A small contrastive image-text model, trained from scratch: batches of 128, trained on dead-leaves pictures: piles of overlapping shapes.
Rows from block 6 of the image encoder of a small contrastive image-text model, named by matrix and row number. Rows with one number belong to one neuron. Each number is 128 + 24 x the weight over its row's rms, rounded and kept within 0 to 255. All counts start at 0. Numbers have three digits each. After the name is the row's rms in percent of the matrix's.
After each neuron's rows are labels from the 100 images, of 14976, where the neuron reaches its highest value: "strongest on" is what is common among them. Only what is clearly more common there than usual is listed. The data: dead-leaves pictures: piles of overlapping shapes. In brackets: how many of the 100.
# fc1: MLP up (encoder.blocks.6.mlp.fc1.weight, 768x192), inputs 117-155
# fc2: MLP down (encoder.blocks.6.mlp.fc2.weight, 192x768, transposed), outputs 117-155

fc1.4 113:101131153141140118127114143101102114134115099124132121114093136137160052116138123111145123130118152105139088114154114
fc2.4 107:131114082157102127179134119156159140127141149128113129141107127160156145189101108144133142141141149131106097128128066
strongest on: vivid (100); small pieces (73)

fc1.52 106:122156116117132123104114115144111125166122132150141104156126143071135112085145133155134117081108124105159164091082085
fc2.52 096:129134155120142082165131125144097122114147103111125094170154122116115121076126117111135110090123077148117118105105145
strongest on: pastel (68)

fc1.641 094:104120163110104120120099129132155151110137101112109147124126153130133118128151141106150105120147131163098105143155151
fc2.641 090:106139115093072131084116135101143145136125122107144152134139106128114110083092163125155118117088138158098108163155114
strongest on: vivid (64)

fc1.531 097:103108090107078132117132140141107118128101129112111137145129122132103118113158153094134107126132137089165095146163126
fc2.531 103:097156113178131123113127113135132147123127172158163156104130129124099154151140120135119118139100127112127110152120102
strongest on: pastel (100); large pieces (92)

fc1.3 103:132121140114134121150147125095089147130131154156133097133088154138116151127153098068139135121132141109160078089174150
fc2.3 096:167160071131137189144133117129103176137113143102099143097101157116079148100153133091100146108115095138118116089144092
strongest on: earthy (67); large pieces (64)

fc1.299 099:068081113091172130097100197169149148098158106136104111140101143139154138105117145096147134136163161128135126104133130
fc2.299 112:139179137151164089136096149116139172136157114109155160109102107124160117143126174140165080140130136108133100117101095
strongest on: cool (56)

fc1.695 107:125138144117094084145123139102098133089159148132118136146117148090075151100153117148120143161108140110120136105121168
fc2.695 100:117117115123156121166157129141118142107133115145162130136167149133142139119126140100105155108094184175120119159178106
strongest on: vivid (42); cool (34)

fc1.354 107:116117133121133093126106154083122146106116090097143111125112141119104133105138142150119136112078083118134128159102108
fc2.354 098:117143125135122132122111128176134148112142173140157101152157133119152091123132122140137111064109140151106128130097122
strongest on: small pieces (62); vivid (44); dark (32)

fc1.126 105:141126113131074108115111128149081121112167092103142097132113135154174150056141174150166118088120060116139105162101086
fc2.126 089:145158142135116124117109188129101135121148116093088135138128170084144175096132128113125099075131107152170121124127108
strongest on: pastel (85)

fc1.478 100:106153132140102094102114075120124122143153177133102142115087118066117116165145132117133118128174161124131127137165177
fc2.478 095:174143122167120133156137111123143091127151140128093133133134133108114138140094125141108139106117113169152100154158129
strongest on: vivid (70)

fc1.127 112:125102122131121112102120135140120184163177106146126161161132140117127162145090098125129163131151100148134146137107096
fc2.127 112:131130123143126113172142091141176124099107118139101134088149114079076111112125124093111121071121161131157135163145121
strongest on: large pieces (100); pastel (66); hexagon (27)

fc1.357 094:114127164117084123125102115127104138150125133094135105156126091145155128125158136140128130159141108127137127146149128
fc2.357 117:132125159126154175193108150136123160153133137100097149144139104124178158131131143093095123118136176108180126125077146
strongest on: dark (98); large pieces (84)

fc1.115 101:105123124129145139119124149113129141084121115128128115135144141089138120146114093108177139166167106142122103107093108
fc2.115 101:087114069140119134125144157150112155105102137152116124150112123135063132114083146142118139122141125144116141114152136
strongest on: small pieces (61); dark (43); grey (35)

fc1.304 097:157129128114140150147118131151168152119151104138141122082088165137107097132146118116133146101108098107135132139128117
fc2.304 104:128122072123118116099175133143102130083123119095091138147105101099130142119115078150135136157137175122169117100155131
strongest on: pastel (75)

fc1.763 097:136079110130135131102122124114143140126111086171119123138142101082088087103138152115145112079131137117147117109089138
fc2.763 098:130117103132126100163148143106112125085153143118098163118089106142116105135189142144137113146103157149122149101122129
strongest on: earthy (46)

fc1.200 101:169133147141158120136120120110115134180121127142159125157129145126155149112108155112149110112126106154108055146152149
fc2.200 108:158112081113080120118136102067089089128132146115121109134126178120141167125072129164176131125121154123112109149120097
strongest on: grey (94)

fc1.753 102:136100142139125111160146190145128119119095128118155122100122129129114125109121198097149116108100127134158127129105109
fc2.753 095:140123137201173172104118128142105127168131131151110143107155135084194149112122141117129080136115172108146186144102088
strongest on: earthy (86)

fc1.765 111:168103105150090117158140120112139144113170131094095125139168103116133162108116116153126178108123099157097123166176145
fc2.765 094:126135073154148163109138113087106130166126144154124148136115125159132141092110118162113111150114110151100097115133080
strongest on: grey (100)

fc1.137 092:153154144134136150118168215108093128120126107106141131113112107108115121164130075083152139113144134133142095106151165
fc2.137 103:091136142146159184119116141104104151168085096093084121091143110116155100127100153162156116110081114139131094081155132
strongest on: earthy (58)

fc1.335 094:140119128119150121126198091144118113132081119107123141169126120146122107142160126115164142110126113108136115120088137
fc2.335 108:133132120122131183125113146110131179116110111138138102120152132114082147090158143141100173130147145174122092129135127
strongest on: large pieces (80); cool (67)

fc1.190 094:136120126119146121139118068125146134138134116137141143164144148162115166114156077119114171120119131145158181109156139
fc2.190 101:104116088154094123075137148174127132149161155078124116165113104141118128154169127153109121096168176123146115164097145
strongest on: grey (92)

fc1.227 104:104118133113122142128113092116129146137126080116133170168125110123077141145113156148118121154135130142129082114121111
fc2.227 112:157134109116109110148178136151129109108152110118129124134137097135118121150137103116153151092068110170114153153114152
strongest on: dark (87)

fc1.359 101:093151123117090152077114136139123121175184150164113143132151126134107175138132138174105118114107143159125155146126106
fc2.359 083:118111134159120132103129130148102151128142137134101106130086117114091187112167116118146148117126116159107128148143132
strongest on: pastel (100); large pieces (90)

fc1.329 099:142109127107061111119073111148071115112129108141128099108119185119187106180097115106130139145104180119087104139159114
fc2.329 096:164149109092130141098125116108072107156109143121106111085114139111109091172135147126121117122175128127095138117122126
strongest on: grey (79)

fc1.664 098:143102104090096121124113142149103105144116109150172085172064124101106150120079147148147151126129124113144159096147145
fc2.664 095:135128125076119121143118132110097146143203109134114150118153163132148091136057123157105103155139141166115167098101106
strongest on: cool (61)

fc1.527 100:136083126133140112120119069106165133125156120121129093135152148130090124159171148118121082166104138171156109112146155
fc2.527 099:102149146143122144152154160138132118149098163130135157115087115136071126120135124132128123118114174085133109105063109
strongest on: large pieces (66); grey (46); pastel (36)

fc1.322 091:164074126115120115129137126177164158092149127161154170144119173133101124096133133104060126133186112118111163124131108
fc2.322 091:081207070096138121107158112097097135116095104117109131093144144120126132123155148134097142083142157090096087121093147
strongest on: dark (79)

fc1.591 102:151090111144108110140138136112149168090175136075120129133172119090148155116093124154107151106120109127112147145139142
fc2.591 091:128140088139140151125128102085104134153135132150120161143104103146139120101116137144124116139107101160114109106136104
strongest on: grey (100)

fc1.555 103:102117143128117113123095129129145163068114146139148126149116133116132114107120130135097118130167154113084137078091116
fc2.555 099:113098149155113121128132153149124137137156129169102145130110123103160139148099107151147078109119159153134121113102103
strongest on: pastel (50); dark (37)

fc1.342 103:152127133116107148134139103150117130164138124200131112128111135164123098139112118144130100151121107131164122119078123
fc2.342 106:139138087105085101116163122102128118101134121129155080181125174154141159092151095144091140135099117077126136085070114
strongest on: pastel (71); mixed sizes (64)

fc1.269 102:107119132134101092127136142116127156122174135121144129153115166169112118136109139133146125127127134134129112094184128
fc2.269 093:148156113102152188131120150130154101126174132110136117101101099177121126110135128111104088094156139106094101139139142
strongest on: large pieces (94); grey (84)

fc1.585 103:128120123156149102118128141109115137120119148110183130153123126095106119115123106105119086116122091119139118113094116
fc2.585 107:109118141141125127148134104127128140149112154109172119135147125137143133150133111111104137087122124144150094141142105
strongest on: vivid (96)

fc1.114 106:127138116142101067119104156115118143123123150105139132120081119074044153120145141164105132101145141145190104131127119
fc2.114 114:147109134170138124099146135091116143097132183135097112118167096120110136103115153093129132105130112138145156144139103
strongest on: earthy (97)

fc1.10 096:175117149147126150160136122126175152105114151105126144138129131153184138162153142137152163114128129138105177147129143
fc2.10 094:125082135079137152141103158172160126114144139115143124146161105099142130176145176158164115132138158121108140129106151
strongest on: large pieces (84); grey (53); dark (44)

fc1.644 103:149112127159067082108138142143141134117131161059148150107110120063092110101109123155131084116138142115165118148145124
fc2.644 105:144117105202099088096115149123121114101122167087153087119177153114139107141118087105136151098143126138137123125105137
strongest on: vivid (89); large pieces (87)

fc1.43 095:155095135100085132121160119136168151124142106095159125128102149139156102128121106136075117109124151125142182142122106
fc2.43 112:122118132150107134160118097183121104129150149138137129135108098156150156097101094152086108118135166135105132142138125
strongest on: earthy (58); dark (34)

fc1.37 090:145134161113121127105131136138103127138127082090084132129107115128093097080140117146114198116095151111140124108138127
fc2.37 099:139152106125160141155172115118152149151126144124161090095110159162148130152149105154124139108155161128161095145154128
strongest on: dark (40)

fc1.416 091:132140152151129095152116177089160167118134112137124181127097180151120147099127134161140161131110143121148134052113121
fc2.416 099:116165117091134159106123120133170148138104128140159165123108132123131145149114099158090120126132113139105083136183096
strongest on: cool (88); large pieces (83)

fc1.110 108:172111138082166148098102112123188160088117132126144139110118116106150136107130175131122178116111094147161161116159105
fc2.110 104:124132134137132134081145166127149157128118126160122156138142124146174123127137109161123112116113118124108115096156091
strongest on: dark (74)

fc1.476 103:171119083118143095142148115105115132137114136110120164115161125143138124126102106107122094120129126132140125136076116
fc2.476 096:124143123145113128095119157136141136115111148135099115111107142144096133129120126123141178118109113108110128160104177
strongest on: large pieces (89); dark (58)

fc1.351 097:147108155111114157130088156128082162145098117116118149146168174103096185086130118096141147146132106161138123135114096
fc2.351 100:103175096134155141098180085093120158138134120152088111109159103148070120126102125086130148112134111168151163191107097
strongest on: pastel (100); large pieces (96)

fc1.178 092:153123164117050118133114101129120125104107111116139138125140087121121109117160078120121139107089129158123127138095123
fc2.178 098:104113120093084092132149115140111124174133181098164128166089109114156151107104102173152078117149120138134091147108140
strongest on: earthy (89); frame (28)

fc1.759 101:136110140143159108143143114099115123051091113109117132110129123142126119050154179106138128152126149111173113168139171
fc2.759 094:127111082137141087126129142111128127094127131154173150121161094113116115119136132105124079174131148117131122120176123
strongest on: vivid (84); small pieces (79)

fc1.240 102:098089143114096106139121119166144103127082169144119120134137110117070171099168142128109163095122125107124142154155092
fc2.240 099:081156093120170132123092134124138155120148180142145140161111099113131119120116152144143095141135169108168162122110067
strongest on: small pieces (62); vivid (48); earthy (40)

fc1.264 096:119106141103140134138132154154078157146148125123118115099126152126086153100110121088110113100128056140103157164144081
fc2.264 098:126112132132089109190161134179114115114149120107161158122103085174145132161126130151106109174183121156128147132100154
strongest on: dark (79); mixed sizes (69)

fc1.481 098:092099122123139154154128132092168130139106138134189100125122130131103111147144122148170151114113117161115133176131115
fc2.481 095:105116094094133104120148169132125115091123100182110129088124136100179131088054162125130138133153105127134141089158137
strongest on: dark (83)

fc1.743 102:111095118122101090124079128094149140153114117098113113128111143098058199116126115145152186156142126103168165158115083
fc2.743 105:115108103154123157134169107139140098121162124121108099132084138133131131124162132123109133128140153122099122162154130
strongest on: large pieces (98); earthy (72)

fc1.356 089:129145112078115174115152112124129120122115097161136140143126123119097122183112126100130134155124095154098114133111080
fc2.356 100:144132074116156175129118121107090115166140152128137134132108118132127143084134151140136121146110098150093117142113107
strongest on: small pieces (81); dark (46); vivid (35)

fc1.281 107:094119157108146102129149136147136126113123079141168093139082130104100146151126106104154152112140173124155131099125109
fc2.281 101:092119114111089149116114091120124159145112126137153168133174114161128098131099161120098132108108159166103125124121143
strongest on: small pieces (72); grey (53); vivid (45)

fc1.268 099:120099128152096095110104114154120189129154148084086069160145116132137133156148090114157144142165134147149105136125105
fc2.268 093:135132128101110169168106140125133079137097166125127134114100122127098104082103107143090078141119136093102097145158103
strongest on: large pieces (100); grey (98)